A small image classifier, trained from scratch: 14.6M parameters, 245000 training examples.
Rows from block 4, named by matrix and row number. Each number is 128 + 32 x the weight over its row's rms, rounded and kept within 0 to 255. All counts start at 0. Numbers have three digits each. After the name is the row's rms in percent of the matrix's.
# short1: shortcut pointwise conv (model.blocks.4.short.1.weight, 384x192x1x1), inputs 96-191
short1.222 108:182144093141127182096142104147107136143144155179163103105172169155076079123107125130106129130172130165113192094163144154092217173116103145150114099144171096151162102106133089178127077142151150120168124133128098164187125071137106150249124180125118147129201171120135091111128084082120064135
short1.223 116:115133087130138058152151131086140154113111191130157105112160152081156125069122112139134107167120160091142105097108124134128123120125156111116105111106202106081145156030143088134088137143114134095136138066110166194126145148079141161120131142118156244142155175102039060100118146111122121152
short1.224 100:130128133129160144116153149206083116117104097096125082152175161083065102136148071112106101135151133141104132121118101110095171123126134163139114118126141132142097130166129148109121134136112093155163151116113141139183131099117190141092163119155112081226146121161114130132125191139096013135
short1.225 108:189086178129105154130108100093112107133189165124155148121193168103124171110137086164139088078074159132126073086108121144091178116138145040103131150131092132111095139105094147098123132195120128122174132131118063188177186147122116151126141120119122131142121096137105143113033155120168145082
short1.226 104:127125131151116108134134133162087102108189081135100114129170157147072140046147086151135046105105092102137100125168127089131154156108132112161128114164143151085128174144106069100127115150167088095090140076113144072099088171120162131082118155153084055095120128139074166146079106146142125183
short1.227 097:135179048127124110137094141148169081111152128159142103118111145137187134115139073200169112078210154152172117136186216146068104108151143162144127116102134023121118107136113139153112150155038123166154137108119133129105113079107118173103117054147152135129132121085159164156158135149102128141
short1.228 093:116131150102129160058086111084119102092187120134106124073173159149082075184162103118114106104164093180134148094111164098126137058095083084141050083158031146101095131149162141093126205125162124114130112170158102083140130104151115169156174100121116178131139116087116085101150132123128096077
short1.229 093:108097161125104155131148138098092125178145145113151159139155170122096153171172149138108093090126150075145152100144134107102125136083127109080146132148064112222061123053168122158114134150109121117094106091122103070133154113104105120147186107116100146182159158133146064120154096153099097156
short1.230 087:158132213156142125146171165123153180111066138132151141139150140138095124118114113108142113163132138140133079135112164164129216157153148105152110161145153081168130120156106088181197093164132155198152110131232158130106142142125107152071166088106099145122173179135185182133081089135110136140
short1.231 107:165104151100137177101145109088088112095180172061141121200069089131140102128140137098166138098157117191170071111163154152149126121111137095129141177096066164146161145115128058175137138125143111129109143098119155095110174137087131096103091107163104008102141093128121082128115118133172196116
short1.232 104:112141137121117098074160120035121134153078132164109151129151143156207123144182115149140126134132148158067142123064090127118090098102149101119135183155087175121139124156135130212096098133139122152176111159135085131125078164161141172148170118139126137117063152172160118130088109112112066099
short1.233 096:099140061171157083106186153105193114142128114150112134142139060125199186110104125077136164083089107146101151074115094184160090143156166140051076126120164125165100091088102077116096105084133203166132122150095112152158146159084127151108165162110072109104140117140096156146122147188094095077
short1.234 106:135165118106153143089148155174083200173138077131185108195173142153071102085126124163145172077104154134156130128151126158153116156124085131078123139125166087139151106148117127110105150042108122102110101084120127043125091090172145107136154132144186189063124116175116145090115133112137132161
short1.235 110:182185179088115105053044162124086176143107110085105123144092125118129145117152143071081141135147133171137104117111137098138156123169093093133179041124124132112048146129176124061104072101127126103080133140153114152161108124114126137070158148121120083119151127080145168138091179152147157182
short1.236 096:155120065144071162104161114101188103092123134147157150161114143029104125124090064149140170135128144175164102124149146166095173112129158083133160125144141164100134103119092164168166110123160086159067127103156075206127146103090102134102194086131151099130124127068109175078085071126205148151
short1.237 092:132086168090116142082079123134159125127075144117120088106144133179158052103179148082172143149099107162121097144144127111141095062105083112089142103176115136130156113075174163125126137092105140107165120131167139142095133106184148150099209122167088149122121097165109157144125109107135089185
short1.238 100:133109085098103201096109104191171161104109138117100106148136145161153060168199100135114126102073126180111142164100140153151026099128126042090099065136122206145131139146127136137124166127093115172145123105185166128125107091092104151133173114160125135157148074159135196168152178163140138127
short1.239 113:116136146149118138162125108179110150139139138122101150115152137188137133134116160115122159167136071081196101149080092157155139141137097133172129111130104109107103152142158102157144091074099131179172111137132158170120069079063049165112136145109117000127112149122115087218171142100150116091
short1.240 120:122110109078074089130143093147163102109118112150147138133080126147129099082136136165160134163096142049124129153072176119122120117133099174071141172151214112121121156147085053150163157200157157173170086181154130134086119232075139153112115085143121149139182124148175116125180128130117096104
short1.241 108:159110131059123147128118164113059146115148086160179166121110140141157118172085134131081132154143173163118168100085098054172186150086115103129121108168162100188155101147091185110125150147140125109121102103146185071153074175128121162185141102154116188124151167102105131121116107156150102161
short1.242 103:139096161145162113197138067117063153138124195131083178148107127137122155131122140169121121101165165175128088150109151134103108165121167139167136140158130121157100145189093147130191086132130180140083151125094160114150160106123128143105132165124154108128039093147141141095135153111045130152
short1.243 097:122124145202119080149155172174095167112179208094137108093135091140112107152159182164084111145068109153115149177117157082127168126167178081121149093160137111118138120144110035112178147070140147104152100133140119149101102193176119136220149205154091111139167144154118128137143103136102180133
short1.244 104:100179145112144108170081126117103130201098192161144129155121104124098087131133093145111125148108086183155096102202044089084068152173101167165089160129144089133125089147126109138152174133155116112119134099124162160163160135087078117073115174109136128116115131137131090144127110172108144137
short1.245 093:148126092146094138032115130166166098133087119104152045100130175155116106142070145145135153100170170151136160132132144150124180140144166129126142138165133197098169195097111101075086185142130109105204108140151087115099157096147082155129175064130139115099130117118109114124116123145146112101
short1.246 115:115055125141121128111077072125142124151096135204098152102054109080128149115157138147130164132143170155128180130159156143143157141062117093170107113159141119188088138153119102152108142143102135121124125097155119109137106123141091080125120116088127117095150160105193145116139171098122061099
short1.247 110:138129127131116163118105117075148097142132124122066126140141141164135116162196143143103121118123107174118144161130064128100058137137148151055145106143102157159146125152115097089131093101110190099085169160165124182139134152111131133163135070189096118201057086153167110142050098104155156164
short1.248 086:136139110112087155045144096131127151164108149180113159133110100105131091140152125158173085137188117099101137113086108150092123085156131104103142099101135159148104143062072175074111066172110140092097142126101106122106067139153074119179127073125105119144093111121093090098137085140126148149
short1.249 098:135062171159101144162151116132151123130079115155081120140062106180115084120143138136114101073166140131125094100142163083147107064098128105125116130134139179157125157134137098128040146080074077137151184103121151097123080126138121179122149098166144135165096140141141124162076114189112172107
short1.250 109:121142197140080171127062120094083173175161131190112196152106189097110156136176088148125102058150103186129154138117137142166143088138097178165146136181121100108166120142146159129111121197128155080116108165147170148200116131144080125174134079096101169136124176093181110130161115051123138134
short1.251 105:118141186149109099087082143054108137085144144140072142180139156156132114128160125094213142110087105161173149134078129118151151133152073134115135115108072205131141114116101141169095122110077111115074113118160083135122119154171120115102171116142098098098159144078073155143159099139145089109
short1.252 107:119141153150157180181111174089184077144111132175165100173139122009106161083107129137118174141119154126103072119129113178155171106127111169139142136125067112089122113117212098124109128106060101125156142143100131153186124144134067086071114146122133159168099100101174139139122207095086137190
short1.253 096:112118117140134093130165096116147104141128117101082139175162104148150116102101127132147096099114124110122168164089141151119102149118162144156115129093139092039124110107114094091152122209188074074085101120154139082070125105126075124145149156103125146186155064142103188127172114164132110154
short1.254 107:169156141132159141109129087162081094076090136082087094160123181163090154070112097166144116087065184141126131088157101102114130119131109155151174108170084145141123154170151205118105107119110160099180143115167136186109184073088126103159123108147121060132076039154129118102096134164122090154
short1.255 107:144122107142084117150142095124141158168152159109171131135221132190137138079125149144105144139154103174117047111120152159149152145153175131113106142117055099110150132208141117078158145127121121108026139084186120039129129113099062090134105111136129048146143088090147130173122126141133024162
short1.256 113:157094160143132174070124165105140137121142101085157112156193083116140110045127150128143114112074156133124133114066116085168101137111174177137164140126128159070162166123118072114092122138098130189121176119125060137080148165138110085113139125114198174150139118164102097077101109086065122140
short1.257 110:162113145123154150104122118129150118141077034129160124165050112107120107151149090136162163143190107190112118127105094089038143115141104108125172119125171113134084104124101061149160120092125119149129115114111100085066132081147126133148154146129060183156122124083138139121118140131088058196
short1.258 090:152131132132172100099096098108113136135107042099101135114113076178155120123127160089114131140089131111107090118147116183136162159122103195150131156168153129184079077103088089114148173124093132193083121132135128073152125054104125126158158132087098148187181078153106120171132141140110024186
short1.259 109:141173153111104136103163121044133107122107129124149149140127136091124134143124131189153066202131154124060114130141120118101092156162099093183154128181084118234063111139139041137076154137132089154118169157083116136076114092180152140129154131133132141093143120150148116095111152121116059106
short1.260 118:137099149184129154131103109155168195149081086139105106123130090085101178161132071146107116183172101153102103144090157143166110128121120149116125086088122129079098188131103184085129100139164168128179117133183120165142190069147138116088098120128136000164088141095108134162117104144153140098
short1.261 099:187139099095124116164073098132147167101145130097150101079142069076158144128130106074081115111158124151100155168148130004151164079153118104093159085122125129162105124183079135154163132129121133147127078120152148063099141127117102161087085127139115087094154140145155172184183156107146082160
short1.262 098:166137085139140152089132135078095107120147125132123139104133147139105150092058114102078133137165127122141116092153165156117194125148136159130137128136132174176125126117109169141132200164121095135201107102084140096210098099086148120166166148086147189119091139160186110130201150130163126164
short1.263 093:143124053151144135124133122154164127115086103155114140130138108178122179141153107104148107145136125129105094127101121131128120108110168127102095143151101100167063110000111167124150146151121157068160139181105113111174092053156153096121208163151147106112149141172089116124086133074118078173
short1.264 101:155132152172125076091082196113158134119140101083146162117121186166166066095132230178110161143132168113102115095178079109173141162105092157116122125118153126101100069142085126159067093101147079196157167088136084155151156127159068111128125103158067150221111094128121172075101078156111084112
short1.265 087:101141102131060122107138158175143115143094104112105113104143184208113094087115145148141137153102116129179081074120136123168133121100155159096165135166128122170165157108130189057144074154168114086167129118120104108123133084154110137154115136110138112164160146084162164062114133085102173089
short1.266 107:181076095101106151069153131140144164124149137033087138102097212162092156105083097101116152120189179169121168143124174186171170074124103084111099114121102132109157118092181103130145167140107127157138125132077117171172166179163164155183159120158079118112138138121142187133117151130144122158
short1.267 111:103154139129148205124145147206142120102178179101150116117160128086052145090144084112167104158109095146123168114128111162159115112144187103168093104095107137054149125123129008154087138142138092085188087159122043161134165083136066168097105097085132073125144139142111138144110192133125136082
short1.268 079:136169154132115160139142109106158117108114118169128078099134099060093151064152182068127169062129187100149179141143093175132061148130185158108146168118164117138081111079109132118089151172124102150132110121093092140091129117139085158126107143161144112107100132095100138070121157113130129138
short1.269 102:117116100145103099149125150147127154176076132134128123097163131117120089129114168166164047186069123098171097121096154147170125119177178110107121141110167094141119129104131202111121139155147104077214148131143162210210096151105146110119111134167125093104132128181104129151155119179070238151
short1.270 099:072123128120127139139134104157142133196164169131134139109098113016069141123091105145113124076143135181113062102131111183137060162171100132140153130127134090143132140134163090116177136160119160154172115170120126111136123110073142108061169089111107143162125117162125112151148157145160170126
short1.271 110:121174120100165104148119159163186146121096061108150168154129153132123148099119108059143073090148138115119119044091161131148149135143117070135110153175105108126139113097142066204097181170137083138125159120164119093115113143172128152123119109146150073097137106120092157159078148148144029168
short1.272 113:191108136150127085125118103121181112141104136127136054157145115118132197122155113109114176092125076165062097097104136111105143143087128209138144132090102168096095149122150171046135119158099151122052150117183085098096140105160113165145155156102074081132161085098068129121166108146059134165
short1.273 076:190113103099145192110127109094118171130086121100154112078115101145125144100098134124163118097086130139094114094115099129133111120136136184097138124111159108147150154123105143131073155132114089135093106097161120138049195122087146165254107153107153100104086118090202126095144124106100134124
short1.274 101:144122087125102160110145099129099141120171124134110145111119168157139121075128172134171087106148146133127117104164124148140097113146186156098125116146155107108092174188134145128125115192153065140087175157047135074125090203074114060107110091150151155120094103127159159152155124151169044175
short1.275 101:133125150168114176185108118094075149126059022126128083110098146124097103145159144113106105203113145104112143125120144114104086130104139112126113115110123104124076131097152110131099125097117137126136124148134100053143149145158095115077122051094093164168148147150153109106129136145150087125
short1.276 102:141132100112180154114095083140140130122114128115120093118172084111099196087144103105088163096178112116121098157158125102088186107114099154105143104190096161142128130164120114148085132076134116207125136125112124140231114090221128150163156114122129159124147081144111130073133120105119086165
short1.277 088:098065140202124133112146098183166159102113150125128092077174111109212141110097093121124160149134128138098124149152111150073087144144139117158159085110110126142101140147134095148138158167095131149152133122099141063125077139081086116166165100139065132130112114140145175112122186206122159099
short1.278 099:147118112119118096053117116110144161145150112102124108135148056135125191122092124098185184140131127175187079118125147113124099143098148158155139133080178158102152092140116077125166134101122119120106163058108107185117173139106086114088171129126128145133161083152149128065111148105096051105
short1.279 116:179214067096080107097136141135071124126162090184098069097138133140177149085068164171124130118119126142157086093117133064188157149177116191123124054114166085135088091110106133123137137112089155166127070119121119094099128102171044147134142111202135132108137139134125114084137132138188112095
short1.280 081:033150120108067137091117156109080145146089125113079087143131067124120146091125158146149102117098131134098123133171134173122095114180124120108107155142160116157152110073140173088169154159118120139179080167109104154092108105150083126127180151110145075108107119120119171115078177081052092186
short1.281 083:154170049112149111108105145136155099097108169144158149118121142151177139179141149162111138137147079158120126104136213126140065111112090131095142158162099125136104100131106167135101133126176164096107109094178174076149096115081054098101130128116145086156109128155144056106046096063127112115
short1.282 081:145088101127081118093081116149160141168104181125073200115137114126111085120153206170090146103109101103122088138163130154098140104167079132104097176121131146129151112111156209046088160117190117122146134132180186148115119096093135098230171124135113093127083158141112170084070132123144137166
short1.283 098:149118121109090100110081093122063177100066122135069132101152123160185129137146181144133085086217160148120087151134156137180089086133117100137106119123183119141129093143085125153107174136073132121119146117171102111130076086163103130172113122125129125132137149154188153122071181153094151164
short1.284 099:126061155168105176160105140125083169166185050210129119103110138082102181103086165101111195140149101157106099129101108189192158147086118105209101109129111083107119061113168086140148107095154112083134123140122151091123139163096124141196105143104098141188096074144220075120189178140141139155
short1.285 074:107137127106140119137112137173132113133082160158170093072128099175112040169176193147214157111126121134130062149145175136134125064098138157119094064091092128129206104099187213068152171124115099082147092142124150095103162124135108116158175108105156100096099139177090109115124143174129092154
short1.286 096:094039196150091112175159139132112100078054076113131119150149144158161088170108168159122133067161075101144138121134146115099151065179101078202140111125107102073107119145109155087108132103096153139189143101124144110140137130088146131158088119130109119161139121147121122142120139107101138136
short1.287 081:104118150116117226093075158122110173111109078103097158115133172110130103089095208083071171109077138102096079138104098114153111094208119195124079117137084108083165147114093128067193109129148142105093134156129135111088136109122136130211148104127080143080121066136139143143096133128093115096